{"encoder_arch": "swin", "model": "contrastive image-text model", "dataset": "simulated grey scan slices of phantoms with and without marks", "train_examples": 245000, "image_size": 64, "crop_scale_min": 1, "horizontal_flip": false, "translate": 0.06, "tokenizer": "word", "vocab_size": 25, "loss": "softmax", "embed_dim": 384, "encoder_norm": "layernorm", "encoder_norm_position": "sandwich", "encoder_activation": "gelu_tanh", "encoder_mlp_ratio": 2, "encoder_head_dim": 32, "encoder_fused_qkv": false, "encoder_bias": "all", "encoder_qk_norm": false, "encoder_layer_scale_init": 0.1, "encoder_parallel_block": false, "encoder_dropout": 0.1, "encoder_inner_norm": false, "encoder_moe": "top_k", "encoder_drop_path": 0.1, "encoder_num_experts": 16, "encoder_moe_every": 2, "encoder_expert_mlp_ratio": 0.5, "encoder_experts_per_token": 2, "encoder_shared_expert": false, "encoder_patch_size": [4, 4], "encoder_conv_stem": true, "encoder_depths": [3, 6, 6], "encoder_widths": [64, 128, 256], "text_encoder_causal": true, "text_encoder_width": 256, "text_encoder_layers": 7, "text_encoder_norm": "layernorm", "text_encoder_norm_position": "res_post", "text_encoder_activation": "swiglu", "text_encoder_mlp_ratio": 2.67, "text_encoder_head_dim": 48, "text_encoder_fused_qkv": true, "text_encoder_bias": "all", "text_encoder_qk_norm": true, "text_encoder_parallel_block": false, "text_encoder_dropout": 0.05, "text_encoder_inner_norm": true, "text_encoder_drop_path": 0.05, "text_encoder_positions": "learned", "optimizer": "muon", "muon_scale": "match_rms_adamw", "learning_rate": 0.0021, "momentum": 0.95, "nesterov": true, "orthogonalizer": "polar_express", "adamw_lr_other_params": 0.001, "max_steps": 9000, "batch_size": 256, "epochs": 9.4, "lr_schedule": "cosine", "final_lr_fraction": 0, "warmup_steps": 450, "weight_decay": 0.06, "adamw_weight_decay_other_params": 0.01}
Rows from block 3 of the text encoder of a small contrastive image-text model, named by matrix and row number. Rows with one number belong to one neuron. Each number is 128 + 24 x the weight over its row's rms, rounded and kept within 0 to 255. All counts start at 0. Numbers have three digits each.
After each neuron's rows are labels from the 100 texts, of 14848, where the neuron reaches its largest size: "fires on" is the input token at the peak. Only what is clearly more common there than usual is listed. The data: simulated grey scan slices of phantoms with and without marks.
# gate: MLP gate (text_encoder.blocks.3.mlp.gate.weight, 672x256), inputs 172-255
# fc1: MLP up (text_encoder.blocks.3.mlp.fc1.weight, 672x256), inputs 172-255
# fc2: MLP down (text_encoder.blocks.3.mlp.fc2.weight, 256x672, transposed), outputs 172-255

gate.637:158077134133153106106127122161101144117088151160142064127145130191147097087113126154150185115124129141162129115107137138142125175113112168109126131123097122117139104153158091107205120142137111144158127091097128145141113129116135110150193142159091094137
fc1.637:150128112111178138105120139137168141142111104130117133116129146097140143116112164157155088148167159139134155127109125065136159114138136075144130080114152087108059144111153147097125133117127125082133149112141108135119167118108166176087114080131127128136
fc2.637:117103167146136113121118138109082161142141135185119155164052128092122131077104135164140125114145092146153123096126174100109151138053100140138134155132117118106151144128143151101121099122122140107104135132071076117117177131107165096109112162153138141133
fires on: "in"

gate.671:105173109118134125160094143147154101101130133123115133159129107133160164103126142106126142162087133158145161133108146143160113110147170118125085118132118112104109127130121107152096103121104167103158140141086153147113121107087182135082134156125164124137
fc1.671:133079121120084131095158114119087122153128133111138105136133141137116117168141097172133116101144129092134096093129100115103141150092060136111169126132153163156125139155140142108114141164161110185116115119142123106151139144193066113176133134125120148116
fc2.671:105098156135112156122090099154135136150087185163160151092129138114109090154133167152170103134162125089168145130112109129114133155106157118138137118161117133119139148130117119122164103126130133144102106138169132129105167109129110143102111082184112134127
fires on: "slice"

gate.498:138149089116104122107109089133134144089170136148124119171150153139137055108114107129119131116130127128123160110112142147113150163130131076177121111109109135116127188122107151089124087161160098117133140144108138110147137110122152117118131170091120139138
fc1.498:127112114141132125109112096115154134114147094164131123113153154105114098125126155091127133129142117116099126160111117123079147074113139098136136114099109136153129165107112145149105141146151137148111144120126099074159136142134163159080116154100091125092
fc2.498:158135135118106132156112150161147090143114153141132136103124176125150143145095081145152127175137138134112176149117141098156098183064115141091133103108132135107140096119144104106169104115131138144094142140129126138090096097133149121144144150161138137136
fires on: "slice"

gate.547:110126132136117123159127109107105167134127123104158140120131130133115094116144152094112102136158099194121134154124131172130166121129181141124152132165076134143115129131113148139109151115095119122110128131120146108101148124094113160121124140163130063125
fc1.547:086134079151126164166104115129163124128153120148156134091125158108115109124095114139094140137125107194089128179117147141121129139154148138128103172143115153144151114134161088120141121140154107088117144117112126113114108094098173127123104096074155096160
fc2.547:121131130105126139151139106118122124160114108135157060097120099083130114141164144108124095147123140086088174116101119115115124118113105106104152105090130158193138122086134086147106139107145121125099135102158189135113108146119086124113082148115105144109
fires on: "crack"

gate.533:105152079135108119143096154133105095151125137155104117102153156163118150139141141119123101139118128126141136140135095139107125105085152126114148080092156145120142107096128143135127135122153107124108112127149142105125130121151171144162120114185140141147
fc1.533:137111115101125151171116122112104159125127074145173110161136138136121148101094135114127113163109138111118102134122160147156146112153128095123107093135138167171163144116114106102131107106183094136106161165125153155102118100124150125126150105070145112144
fc2.533:115133120115108060130118135160128159113144141106131149130129097154105133114137118111163149138170115138126132130115054158131135163123080112124123121144103106119113116131192098155122110133077140145168129114139130132143109117087111145142178155133172146133
fires on: "bone"

gate.464:106135094120124108150114133155101077124120134166099143104120143121170075120107127127101161160148158091136164104085168171138122126125113129086112110133144138068137143145124113122165128138134085185141132144125121150123170158150131118137120165134105121149
fc1.464:138117105132066094140119138147123120163138130113122101142140140152131121111099114102145129110121146131145135141095129099194142133107120100121160150124109122118090124121100134140129115071139127089110113124177135144109109111134075104186140090096176125118
fc2.464:116151116114113096173156090110113143179132123096165116132151115135119113106111161093152113088153101145125163100139136102118103145177109163110140105122128117140127140131162121142100160115172124096159161122180125142129091117097127136126137129117087124126
fires on: "in"

gate.156:130167150080138148174141142116145118118099113123102148118127106084148145118156160103111097169145131113129095104159163129145179171140160097146103130107153125101154126165116123140138104154149149161129121139110104103138125148137134129134136148162108107136
fc1.156:132130130126148171120083135124122098098117149170122125152113110090112145174127152129115085136144102132113128088180136109123168170163120193148139118144171109100150134139107150118134099167104119109159108189144098132135159121171138148119147139111119141108
fc2.156:114156182147111134137145125124128113100124140123096136130125142152142131132136096145097110107117137195131101103126121103133094109080179108121129141128156128113090156132076131131075153125120092128090144103080140170145165138147139124124165139133097154115
fires on: "chest"

gate.111:121121079140140144137131138144121117109153132118134091141125116116105155125159131143125131162096119155109175113182103114083172116107137114131114173115102157081135144137096132099151136136123111144164116168129134131120117124138107162104148110099142141123
fc1.111:148119096131126116122126125135142101106182113110151091113150133157102179126142114131161128144116102122129164160192102139114127097098123103114121151137135136111143118113152117126137136121109118151153104157128144135096089150113112132154150067097121161143
fc2.111:145143132130084101126121110194127142125139097127118159132151138113121124099153141170147124103119129146096187140123131137105108086097140127210161145145118140100126143156116128085126100178146081162093153143129150124119121150107124148143128140120099107119
fires on: "right"

gate.68:139096135152093123131110107138178161158117169143139147088188182142128088113154148126146129133151156073116135154113123156103107125088121101140183165118081135095087119139173158132100135140132136112105132130124121093142128125108113174146135118166128103118
fc1.68:125170110111086129131135167162142096129136121146120101183083133154163094101156135135154120116116103179112125162164147122168138208104115109149099155126133137175139147109139089146086064098139141121141108116144114145105124148174114120160116098115116154145
fc2.68:087071158148141117141087176127097128108129146085171168081120125145136129200128144138132116120103101144123143105118106105132130091169120121144118125138126106122103100108130152127105123148120145118145121111110124134141087115133159165134106149110144110115
fires on: "several"

gate.580:126132152137102144172126143131140118120115145107125105133111127163132127115120118129119165083134096159140076085116096147116138152124105132147115152087113144120142116108130133122170121098127141114159148111165098106090113152151113128192171143173142117149
fc1.580:144133094089103143127089098096124138134158107142124166152091121107120121148169095092062090150152131093142154105093105095130170127151121123089138148120163118138148156111151130146105132131158127130131152110135148109092167136116147123102121153146093118064
fc2.580:161150124094114094129113114121132160133154141113092081134100126133137145080101120109123169130098141138131122133119146122093168057156167140101109108102112115126106101135161114132160126152149131098146110124153121150141148124134117110099101138138156160109
fires on: "several"

gate.366:163089142125163173121106123139110127128129122122121135124187146113152094116126171141131128144128149151167090119028125113119124145147161162108132120121119150136087139132105146121147152091151093111134125115195118127106096136126118134108137127127094149118
fc1.366:106109127119150134139138148132119108150096175123128124105120106134132162152163101159111165155153132126166137163140126156127154110149155159131155115147141127184106125134135095126132141206127132099116114124097161141129134164108100142107117142073132109115
fc2.366:113151136121149131147149120142167089073124090133140121133159127158133132175163111164126067127090157102131129132127115083107126155112159116105096133141156132107130053138112102129129105100102143161144148179106131140135103125103127133077158118163118183132
fires on: "crack"

gate.341:128135117127145110125116139136109114143136138122149087089161105144149166126104109119117157127052133127098135144159129145145135095131149136133107077095141142106146118115130097163134136145102110097122185152134160151155126134132115159124158159136128100135
fc1.341:110104131136108146111092129123134147105155122123105136151110121124157106156141125115155127114189117110119113082098129110110100181128096115151106147132129113091173153149099113124126099128148134142113076110097116101137130133144102082134110077100112165099
fc2.341:134091154130133133127109133121142059137102141118144159087120164138152115169149112154137114090149142094175153075086121123155125122127092134126153103144190122127126102117107109148119093138141107146089130099166140105106144139158157112147135180172148109131
fires on: "in"

gate.562:158108122190129156094125149166129134157143123122102155105121138122123094138145131121143099117124131128113135142151140126143133110096140056136177158131076118115107102132148114147132101118143113121128134110146142117173121130131123164128124093106167145121
fc1.562:089102114061146119141107116102150118112117174139173143129126123159113123133083134166116170156126131128150102116098122159087113157148106158126106124157195144150132152119106141115105118147119139164138143124122111113101124105173145111115153117150110118139
fc2.562:130142105105145093178138160129123123117134144109168125100130162144128130112128161198157156070088128144102148086154104141127125145133146134153112146086089140107128148139153130146083128082102155126086113135119129130139094138111083124088089139122145118109
fires on: "left"

gate.432:126133098128153140085167159121091130130139135126125123168093084124093122116110093117067126129120119151104133106153142141130149168152106152096147136159131176119123156175118144119135124126096103119133079150120119194144142160110156119133115089145094140112
fc1.432:086145154091112119111085128155087165104177132117139110189113096163095114130102138151155107140120124144120113071162109113155127176101103178143140132130108135145142090153133138100113111121102102120113087159109120136093110135148155088169107105125123172120
fc2.432:170144101100096125136165112118139109132155140110136114120118178115142160078159119098140139118125171133157124154127138092102119115090119130145124072102150106109168122115131095160121173128177103144109156081172125152133137080128095152146131118133114115155
fires on: "right"

gate.542:089169151136150079132131128110108071095087139161134134137138107078120108170139129110129118141141108150129136113116170125155136164166136160128126139181153176130124155108100114124123124157118125181160085163116112141128117140129130118124118131140094136136
fc1.542:093185139180139107128145178140120113126121156138127144129115134125076134160096101131104149123093130150152132088124136181112098145172117162131124137140132139143151130107090138083129115158139114164132113130129105155115122131142148105188098132118065158132
fc2.542:173106113119128117120113120149079123132142124144147109132118151110177087107124135132132154140151139080122142120123119078139111112077174115141116105114147114146098138190146113175111147095150069123125130085114173121130146111142100159141181133146141136119
fires on: "chest"

gate.66:125132123117091099142146129106155132147116103130113115115174174115133126126138146132129132177119097178172157114154148149092156084122156125119146118111154112149123108159151156134126150103083140102100131140130159103068140131110133149132126115118147096140
fc1.66:184125137106133158139141123114161127135133115109161146136147156118165087175158086116096114129167138122083143169103128147095123129122156113122165132110080158118137161142111101124106107094129134128110121123091120047087115132119119113111117138099130105104
fc2.66:093116151103109165106141112131125166183127126152140106132175101093105106112147149105117128107169087104134141131114140099094121145138150089107181173134135114122133113112121135119130145127142119125096110152117191135114134167130104104149124174196092106130
fires on: "crack"

gate.21:107170133160120136091151135134138089147104117147104195110099127075173123130148117165121109159177119108124145113114127129146101142117113103115083113149133149138117116095101170125125121151140132167159124154093130129163169128152146136126115119102121163110
fc1.21:151103149113137097128131124132165112129135141072122130099128147141112185117124116131167139089094126150098112154151109150096179138113126135160116120079118083160156138157111126121090159090170122116137122160152142138132082140132057110119146137098173114087
fc2.21:114104117124119138124184179114117141145097136134130161176126102138172118088157140109167120099116090144084124109091114110137100132190135138157163171116101132156124122111151152137106147155131117101116159146140151136135097106112166087137111077112125107174
fires on: "chest"

gate.23:152121111111096092132142128134140127136117139142160122119099104139144142135141156106118103096126159118123149164094061142205133109145125134070112086133117175098167131131112087173129101105127165115084139115106133095170121108150122123124117124130144089158
fc1.23:132122159139148083122128131121178143133107125077108156170140153098128098147122178127151088096099140115132138136122123103138124112128120088123171145152136129074162175152140140103071091128131166190138098104140118101169133141142130128127103141135137083145
fc2.23:127127136175109079118100127119124129178105084166126139160111118124114148106105120081111145142142165152138120092160114141114142164160106115136113139161128148159112103142118152129061128129083126106119119102107135158126113167140132096125147145148128138138
fires on: "several"

gate.104:131119110096136118166125082108100131158105123138184111078152153122143086151151173116099139159137143146110147102101114158102113133090168140099169100127139137155130122154123082098094115113112140146104127135124152087076136133109128150133121153162109107119
fc1.104:137124088101127110121119126102139127156091110119173136099134161139123120114160187122116166141117146094152135118072119163095085158115122148112163109132157145146132099160119114135110133110113144152123100122147181099090137108128137098153113134165103049110
fc2.104:104097149117158140150150092120131164137142106120143089102136102129126116115158139125150109111133134133142137155113104099133117140104176098135131092150150146162108121117189125125110131075131143166091151095162138095133140140103126137122140114129088105096
fires on: "crack"

gate.609:084121145156100136132105125152161137148166162125141131118085148114148110134119126140083102144161114142148120117142125171141158126108120140110148161117079119162186180109132128146144101160111126116129159150099095151148142127131099122163100112111136119124
fc1.609:139086090116137145127138111163122124102107110147140127110158144144127117082145152141181137084097155091109151171107122091109076152134104112143163143139147130101078091163145113138112132120152148146126091101158136074103106159142114142152125131180117122121
fc2.609:110179099128142119128134116162091142148122120068128145155119152129156132144105119129131149134122083130122170167132107114107146155125088138097095117137151091165132126105172166102156138127117145134114125156115132124121131123098126167123136096071098126154
fires on: "spots"

gate.515:148110147140126142120151124161140129132130154121140140096103160149120173166144137119065121132106093130127139140119150140088125138116131102110108132101118153104151163117136110193125164116142095102103165139136130156091146147107100160104125141157108113129
fc1.515:147129117115166141160136148120135143120115088098149095118107133101126132093131134079111141167112086118132129135124121108141116140106119138124111089115155122158126050095134116158157127134134144130123178123156137142113106154161156102160156123127172147073
fc2.515:149169136174114124113122099154100119178173123145142135144125106141135129115114135131139143136160098116168117127142117099130142117118141130114109117106120104113122138058159092176177141089120109106151160097099152077122121101088143111127121134150141149172
fires on: "in"

gate.597:099098123123130105125112142189127121118143103090160100131117104169158114131180157150155133137128060164112168079163176126154110152104117134095156114150153166089144129176120158088129124170100140164140137139144163161109110119137128114111146126082119143131
fc1.597:134159119104132172135125113166161108133132103124130143132121122193128145109176158148128138148149105081117172138115139086123084125136130111146107124109099089121116129133174120126132119115110151154137107096118139072111194150143124129109137153120106119142
fc2.597:127150115129093082142105174145142136076106112129123103117111132144132119131147135162098117118159101147145169132154144126115144090114166114196143173132143176070134152158134151126115110113093095106118095143098158167127159153137119117137117124126148134146
fires on: "right"

gate.529:126140133175106099148181158157169123103111180126137140131110149187174126115136104119126151147118128162089115138123158172182127137099130120139132144119136129099106162114161119136138121119105125133128123131126077120109136115143108142141093109128118150152
fc1.529:118140122130065113132149144114176125116135143090103116116116171123164114134115108123168123122171102152096079163166153132136123109106098111130093151092144121154121157115152095154122153127149159105105146135121074099121117128126090151163130117109156152146
fc2.529:139152157144115162132097149150146115145138125146169167108126112185138099120154134119131146137088089150111135176143087151175121154105118118160136129159119112148137157146171148108104108155105145099175151118123127107118127099114183135112114098114122139106
fires on: "spots"

gate.660:180093118143166142123123131134131085126146134091148090112107155141169164154139093156104115115142145103126163141106121105135160117117173099134110087144125154118138134130119123134110084183118108113129120177128113120096126147146135110083100094094148098112
fc1.660:141093089126147117112124105125154052138135114097148089078127132142116140125153124143127109081155136100147178146074126112159162138122159079139107069118174144143147157115109161134073122181159092129106106155140137144154116139127170115129107133076121102103
fc2.660:131101108135167140115147122149105088125147091099149104101107125108136158153121079107162126092125170133139152133108140132102153134083155144168099087102128117122133124143126119102129110163130124125124082174106101146119140126160165082125121107138124073099
fires on: "<end>"

gate.613:152117124130115137164123151123171144131111113126144109106192102101113148122119151114097139164088115131138151123107145149133092119153154073148165127138153145105095100146160113142112120127116146131097109119135148094089171128087113132134123141151158115154
fc1.613:140126173139119115129109139125187126114138129110107123171120128085151110146131128124122067119095121111122144126139142112138147129121093078129098129127094148120163077141143129149098086097121188107146178152143174126119142135136142145113145113085130190140
fc2.613:147121136173155090116146146119104133136154137145123145157114134136099205137087093103111138140139148164114111120148103153122155159103118147097121097126129120131142140130117115144124155178091099133152137137068105120137125106074100128137133139131151133119
fires on: "bone"; "bright"

gate.72:149136130144129138158150146080161118119106131123125123093128107083136137171136126135126140162137097200154134092164148116148086101158169163140084103114099099100139114159132133132123124114123157080153130106134151131128136086111127168118122147130151117148
fc1.72:128133116079122087106124138105099079111119117100141115109150101124180147143114135125120117144116161113164120123123139126140134103136117115150078107118084127102140094143129137129118144140105169133208170104088143137135118121145149154086153115104148082142
fc2.72:171166135148129099114175152077137148072125117080114087169104124150117140090130095118140133105101137152064115135172160162091152081134164119142134109142155168115121165133156116131098118113139104123157160143089122106138127131081140147160147113129134156159
fires on: "slice"

gate.41:130143158114114131127106090115136112134142113163122146123130141092132071168127122138104105142118167135112127143117111128139123117093099123104095130120130134127081169132107159122122125150169098179106119105106136087102187130139130133095085169150094121093
fc1.41:118139133111110102132127113125135137128150133112136127114133133201140144113100160127086136134105122173129135132083113130147123137099146147093131133122147097125120127120102130147118153094148139084126122162157152136129123128171088068144114130095135148127
fc2.41:129049109124165124132137126079131173131140116091137133137108079143118139099165162118134152127102096126125137087146119132116154087211153118181147140139086117164161131105164114105128121134135138106136139114141095125124146149095137158124130093107129102143
fires on: "chest"

gate.516:084141110120128123161140151165137131125118150083163134176116076134124120108118106147117131134090112133141117064168142105137120182083123150119106120153099136102130127189127118121105133116117126120154097132102143181122102127134129102144130108152127140104
fc1.516:092144135102101127133129155154112140097138181104120130182086123140101103089118124131161141111106129184121122107158161132142103180119104157110106163163124137133128112146092112105154118138082112151131079134114092183101089125166125079157138120162151161124
fc2.516:143112147147116125153159100109132104157120129145098174080185137116186112101133131134135145138161146097141152144083117089112096122099122138134139101125141121117135099087134118133152154183161110130127158150167104133155153127138119147132154171172133102147
fires on: "spots"

gate.330:113155145116172150112065143163122116117186146142158122161082114147096133146158120143096100152140091147131124095161120160132107122110132132136114144140124130145136128145155133126130131170136119147162132158100169122133152133116097123120124114166141149134
fc1.330:126149137106147138096082132176153124138191149138169130169062123162117165152153152120101107155121116139137121091144120135154102134118097128138129133130120079170146121132161157130134138145110129149166112133097176118149161124120125109130110101171142140106
fc2.330:121154138114122164122106129170152135168112109120128103153140145123155126099128069145129120133146107116151113095161146149118134175124163151165120144127185099098134100105100160133096126161140077120146133125150166152114131127131080122145144148162141143131
fires on: "<end>"

gate.327:132119114144135129113130157122146136118141125142097064145088160149144184096095117121145147110097123140120143095108146125163160127135066130147110143095126151092137104129125116115149140116135166156122123047162084095159106162146121134106107097134087136121
fc1.327:111191124156098125133089119121188163166130145179148171123125163116130130099102155111116157142166105125141138172071116162104146102130116071129085156094138118106110162147153122138134135108156130117101151141145095101131146111099156137131120132092146141127
fc2.327:123077113125132082105160126119150114084091138110137145106131118165126098100159114112166097100123137145124150133160102110136113126085163172142170159139142099145067132149133104110103139116162135139148101120169147138144136132085133136141140145176122153122
fires on: "in"

gate.238:124190124101098092141120111137129159121129132147136158147126088102129154135125114148195086145088130178130155120139149130142124136113135122174077123128098120106177113104157096126127114096107133094141141135087155119138076104094190108115114133126145121158
fc1.238:140164129110095082160107128125116159124133128116110166177111100120136137110129102109182108114089104202108157137142138131162104119124148106163092111139118119148184098113193090144149106092123129103117117109090107105112095117101175115102128105125122104151
fc2.238:138120113086174131138167128096135117129151134086128117122132114102152159133131105141117121133119177122109111142132159148100118118158138142067095136140165101150128161144155108105106173123113147094154121102095152099106071109096133163139161086151156144153
fires on: "bone"; "the"; "bright"

gate.11:107183111171101094159091106145158142145106145160095188109140164090118074155114119121149123126126123153143110137087160142110093131116125134112125139109099160124121100120150132118108157165148104170095154110102107121145143128093118170130107153129151125103
fc1.11:141120102137125098091143096148129099117099156149126133144091148135143111137098089144124166169135121151138135161159130125134101127148123090143097120130145123107152139148113133134113126125113124115157105099081105157177171114165132152109143109134121157159
fc2.11:129126194099148117095128122170127089127104131126122107106137093061187080125108122157092093150146153095141108122121180139125145130095118125098127120179151155132123137109091168129128109120153120124123091106113156098085154090116142088137120112135148147088
fires on: "in"; "spot"

gate.338:115098091091128141084108169090107121159135072159164120155112161132118081141122124119128171178126137117145179130149134156098131129126106142110151139110106151119127141099119165089114109120125155153108098147120126139115126109147134138165141147111138122166
fc1.338:136110096090134118095157188099117133161166073172133147141114144155118113150117070154130137171158104139086142163119120150148133126124164142127117110111120126121129123075141111101169159096163121136153150179136142137145139099147155128162149127092139145110
fc2.338:132156166087150128083154101115128124132169136134111101131153105159106104110119141121124119102108073123090125085142106111121142178130138135117172126130135138104164086157121132137113140128106114104082100144169165118094132169089130061097126137156109115136
fires on: "crack"

gate.264:154158116124124144133142154142134162178110142182146136108117083118071145100101165129121097164167135130113150123117119181140148123139098093135177098103100132112147107105156143139161124147149115107102130135170124125117124083115116114113162145110194146128
fc1.264:150164132128116115145141147120179130157097147149153127087132115112075122112117167109116129166171134134101125079133130135128154109103111119154162122086105118160129076098114152144141147150122126093092144107173131161099101075129111131118131165127157142114
fc2.264:127123093123146131151101133127086138104133135166081130179113141122137152111141057115164168084105114128148089184133144111160104141135171156139106157138113048128161140159150105101133171098121098134170121114111152136151135159127149072150135137124099161149
fires on: "right"

gate.93:123133074129119134151122126123133111115131137145146072106101138122106135125130107124145157133159114139093127137137144133117180119120118147118084100087115104141171130077091102146175146113134129116114161160118150160156099139112119167115156122153140151135
fc1.93:130142074106113137135120109135144105142129133129166082101108106121118147126125112122114126117147144111098143139140137141141148119098124144093063094095133115137191122093117085157160146147139167147133167168118153117145109124123124147130148115160133134119
fc2.93:127158116114119106151138178160125139123099118130122149139107116152161164127177092141147165118125069127137111170129161107147144110106159109161152153155114148087089167152160176107127148099108114110139080133101153095111165146134125100124110127095133143162
fires on: "right"

gate.29:119134136160094144123138142122146145145125126159181096119137132129053135127123094150149096136146123131095131129175097115071147126132075086126114094124135105121139130126153120097147145109060162120142161135141105112134109115128104103109154150137151114107
fc1.29:158115120109137133146112107159123121096117107118118109144094132092152146110114104127093111116152149133143163108107125143163107094130102120079130161125111167100125098143111122155145097172148118107118109094117133104123168146126142137162071103106150070112
fc2.29:135140156153102145090126152130127110140143143121132106096152110120140113131131152149120091136177142127144165095127089142124139132145092099102127098110173178103100150076136090158124120137135181123110131133142135148106099097101132162115121139144118110130
fires on: "right"

gate.107:117139123090127119152127088105133152149110083125145109094161138097129088116138146108103139147133119161115175119120123143086116111101144135118160096139138137162137085132134064126124151106127150118119130140110159079079123156101104152112131146175145110141
fc1.107:109151157151142138158124087130166163099146129090157106127133128161094142165129135138092076121105103141148142158120146067138096080089135133135095142143112111108106129144121101127099125157128176131125149127117076186164147167122119167121124160120118157118
fc2.107:132134139139116121110102125158117080117112153118096156147091147120122125117128106151146175120135133109134076119141157113152124123140112148147122181136120100084134121144112176126136102152119113139165102149095082146158155119120150134149120087091130163126
fires on: "crack"; "bright"

gate.339:126135128134114147159115103135114134150148121114118143079141137138135120116102156092144172138126158126171116146077106164129102131124141098081134126112118130152097125139148132130095179142161088144065126066114127105095111093078159123129141155135137077137
fc1.339:128117097124134154118168131103119162121148103165162096103153123138153130104102118124088143117164124156146124106129084203115113154123107146099147143113168137174085143135125107129077154114139089096104078096119133113136140139155127129124136112134141133079
fc2.339:119090176170116148124138113140156145123126134095149145115139124149126134168153131136142106120121150097153112184088141082142102100106127107119107117113110148159156153114118140135098117115108128134130146114172137087146105162109140175100118149151057078159
fires on: "left"

gate.543:122148101149166110128171113121127153112132091117135113093132104143127170107123113151155152129117146114114130133142116104093113144112124153156110144110072122112126127154170153135107122115115141131165166150120155115171132104139107158087125115134148079152
fc1.543:162134118133149124137167151079101114126103084162121098114147123112175172083163118101114138168114124054132123160157132123095154071115112118125132058117143145115114178103147143097148131153131163098156113131094134132135177118136124140123128131084098094140
fc2.543:134149093143155113168109166143111146105134111102103126139133159108085150125148102145142100130137134169119155170133134158125111167139140156109109174108121136131132109131102097181139110110107141143138127112087119107133045116097147129093147160149144097119
fires on: "bone"; "bright"; "no"; "the"

gate.173:122101111146119122127136129162151132123157149122130057134135162192099130116144111135153159102106150116090127178140141155141139078104134093138129124114125179128109182166161094108131158095093103158117170117135121146113123147125119155115134145136115123143
fc1.173:109122151113114103135140164122127127158114165116126196143110079106158109114092177124159110104155138162138126089118138171168113156119058124122142112129161110128115108135134115114132121147181155076114101119101110157127099100114127058176147083118139138126
fc2.173:114103145089150169113131154110138113120150168160172120093097167123107132176083143100132112160128146124108081075131118115141105155132083136074096104113110085180122109130144101160097137091141143133122172101130116130111120128141135168149105156177123155129
fires on: "<end>"

gate.466:099123090112128153142139128108117103149120132176102142151102146120154116108123163134121133097144151117134113128106132168142154085102155106112147107140131123116104145100139127125079120140165168118127134143091099117118166087133130166124114117097122096151
fc1.466:174105121149114088165129124134151128147123129142166126130109150170082124151084082116138123183106126107115140135109090122139128138144153122108109095141120118116163125124168106149121097163142130133121121102138114127095091167083078155156151143106129159142
fc2.466:194135130134074141119096141073126129140136139136147151090146142125152108111148137125122113140142102125114124092146148150137123161122132135130118130194146112107147164136111132124147126121113130177117167100132128146149142111125114099121171097133140101087
fires on: "spots"

gate.78:128135116109094147165151109096125151149127121120148102127128129123129104131127152099102126146114092154082147134119106107088115140091175119138143118116113141154171125094130144127131140109130165119090123135131133088092143164120136137135124150155108086145
fc1.78:155130146144130128127076128172116127084120122118137145126114146121124149146124157081180089108133141101164113118125131106163105163128083122142101130105133124120106090100094126159097107121142129118118146108158126162156132121115136125096140119100147135105
fc2.78:123128116131141133072123137158118089135137182110096164110112121146142134085112086183100140131129155099105110134153116107152111107143119128119119158107140114110125155132137169122149124138124117165129119144106095146178104072134140120119102083136147149113
fires on: "bone"